config = dict(
    crop_scale_min=1,
    horizontal_flip=False,
    encoder_norm_position='pre',
    encoder_parallel_block=False,
    encoder_drop_path=0.15,
    encoder_widths=[80, 160, 320],
    text_encoder_causal=True,
    text_encoder_head_dim=32,
    beta2=0.95,
)
Rows from block 9 of the image encoder of a small contrastive image-text model, named by matrix and row number. Rows with one number within an expert belong to one neuron, the router's apart. Each number is 128 + 32 x the weight over its row's rms, rounded and kept within 0 to 255. All counts start at 0. Numbers have three digits each.
Before each expert's rows are labels from the 100 images, of 14848, where the router gives the expert most weight on average: "top examples" is what is common among them; "patch colour" is the nearest of a few named colours to the mean colour under the peak. Only what is clearly more common there than usual is listed. The data: small renderings of single solids in any pose.
# router: router (encoder.blocks.9.mlp.router.weight, 8x320, trained with AdamW), inputs 0-63
# up: expert up (encoder.blocks.9.mlp.up, 8x80x320), inputs 0-63
# down: expert down (encoder.blocks.9.mlp.down, 8x320x80, transposed), outputs 0-63

# expert 3
top examples: spring
patch colour: brown
router.3:134117126165171103126107127156124097103189140167151126153130103064136139081118182118150149066083139132141127068103133134087076169118132155104131167109041129128128189064111153169138126165098110
up.3:128128124163128071128130128133138166087119128105136092115128083128128128128101152128128169128187128073178147126159103135140128121128097088144195117075143104128073192064171132128114053154128157
down.3:175202128128108054128128136114123150096149152135168128098128128128120183128128225142186040079084128205067128157106148130111140150128137184126131172128144128069097120135128128128094128174131128
up.4:132070150141136126128128171098106132108128128117128128104048128083102128128136149128148116128105152115091207130169104174128153071128128056157128110097206128199128128134136149131128128128128128
down.4:109143037160128128128122052103128093170135128103128043128128128100114102144128123128186180128113099128136128128136128169128148151153142140128128186173128152069128128128128165132127104128157071
up.5:128104128179161128128115133106106135128160128131161109084117128128128121052155235101120094120154070107128128148120128113103073118044128128117128120128056094205079128140080126128142106128144166
down.5:128128116067128045160130080096128171169049155128128128128128128173128128084128077143147105157168128147138110096128109108128134190128107128128128128128128128128128110192128153161086196131042128
up.6:128179082138072128128122092095128200112128044149128144149234128090175128182046184111087147099128143174128114097170181102129169101125128127143128128163006107128165128081128128128133074128060128
down.6:134090128177162135171147128128146128128128147144177128142164108128193128128163128128128083121128128083127128159143166060128159107128113100185128092128181128183070128128128061128128051151128115
up.7:134128076128128029116128128134078147095159166090143122131090148128121128128148128122166128094109172170157145151127128098143147155128113150128187128117128121149126128128188169128092128165185140
down.7:093138124165172105128106128033128172131085128154116183097144178128114094128118066132150128125163126128078129128128117128125091128128174128176128170128128149157128128171117128096128128128114184
up.8:088158193128128086141140124118128128107162128089128109077188173137102128186173128128171188128128128128128122154102171146128128167128126069137062128128128083171177128166071128128089128116195121
down.8:128109167118128128128154155128118139157116113128128128128086128090153129128135063128112128093127128094091101086094079119128207128114115102203148095132073176063128054038168169116190100109105128

# expert 5
top examples: pink; purple
patch colour: black
router.5:119137203147163168129110114129141123131109110122100168124159113190131113154120129104128147089121127145129131125164145148150182120113152138089148120154114143111144092103114110116148138146079146
up.3:128013159144093194128155129128132201132043094142066128135162136084129152131214128128126160171162128128136178128128128155180156092128148097128128158144077128164128137128192153149144141125128105
down.3:128132240128084128097195196107128105139170106128128128131076086128128128128077149211056146191168128144152128153068127146113128139128097181184128128118118163128128128143128128004119128146128128
up.4:128150128132126132159122135179128175073108160153128172134128095085128075134144173161167128146169128163092148128128128132048128193150140128125023128173157072117120109132111128182132114135128117
down.4:128209124116128089128182128065128128111135128091116052179128115087128129091130146128168128128155128128128062154104075152128178128128128129147132128128128151128128128128122117128119093059134107
up.5:128062146108128128078159197086107128128128081159128102148134128128128079128133126128208122128128128128128152164174128120143156128128161140128128115109184105168173072128128038135131127100128128
down.5:089141117152120128149128128165128153128179133062128143128149128152128204141173128141107128121122144128184128141084128128094186159111176226114078156128167110115089069128102128118104157154128104
up.6:098158160132109123128128128194142128032128094142095160129128128145128128109185128190128128035180145094128136139128185145128127139182148128130128124128081158128128128128111158128128128173128092
down.6:078168089125128125128084188128069165141073205164139128103128128093166197128024165161066117127128111154128065138214082070135080127128134128128167113123113144177128092153111088128155143087125175
up.7:091128108128153145130128116126128197128128128169108177164128128128128128104110096131128141126128164108149128128192064128128128128092092072056069142137152136096105100123142148124127168128081134
down.7:156087109128155134128140159070129135077052128115128120128144201198128177085128210147114169146122125133129127158128152083110095173162096139205128138128183148147105128123128111151128085143170126
up.8:128101128091120129134119110121099136135088102128128116130190135128098141128136151156128212106128114144110052144128111160118124128097120128161128075140141099162128065115128128127128116131156151
down.8:128128194127085128174117162128128128153103103128133128128100128144128098125146173128128157105128126140129128128081138104098072091132113128128153149128128079123166134128126109119162166140128086

# expert 7
top examples: blue
patch colour: blue
router.7:156169109084107132105182151120162113115195108134157093150084121127169130167094121223155110151166134140099138149104153146107119215147166137134086128129098090134110107119138158144144173065116141
up.3:041168128154128178140152128104082178128087128097088102116079153139187128081165119082153128092232078152084128071096118136105165179128073159133164132155128103097128152160128187114080143085129174
down.3:128106162071080128112128174158048118116189103107085099199128107131099118141092190133072132093131070132128128131137051174144106091107099129123128055162128128155106136096151128128116098128128098
up.4:134137128118145130131102128106192171144136124150128128134128172077099175088131095128147184067094047123085128181142128156099229128131094128083117115050084128105163128205119128233128139076128137
down.4:113128160128128119199128138078136155128158138128128158128128128128194055128126180107128127139128128107128092099150084148128144104104126177131158112128072175058128118036125127151128155128106103
up.5:120104128128100060090137138156036124131128120128131123128016128169148128128105075144128128128115090137171190128128128128128202139149128143115050128144128102128094169130128099148121126128128126
down.5:128096128171128228128111136123128104078128184095081188171128126150115072130128128103164077098137153159176061168117052128130126139063128038090128128103204128148092164098132071215128143116128177
up.6:128128141089103130128054156067089128116128128128086110127137103128143093039209174070128128105068118067124100128134198183138128084128115080151089132166073128128128195082168154128169128095018102
down.6:169128128167165169149100183128128148163128128128128112143128125098188128180128086148215128085199128128042147128121128128128104128128128128128128128047234099128128066154153128145128128128175159
up.7:133089128147128075128137128134133128078120128128141086055181128183163121045133159080128156140128197128135147128154128149128128148128207110159105128139152072120128113143144148128092126115139128
down.7:178159125086120128106067145141149090143184128143183163063128128091099167129108128194169121128112121052094128128111128100149113128142074128116128135128128176136049128128139130128160157128138125
up.8:164128128164128099025186066172128131128128128190160128089176128110128128128071112143128142128098128105161072114129205128128149095128162128113128087128194128128117110051128128124134128070150128
down.8:100169128155128158128128128140128167128136128128128128155128098023071139128132128128128063137128157123133156128128078128128146096136184156174164128174155154146114143181128128054145128181111100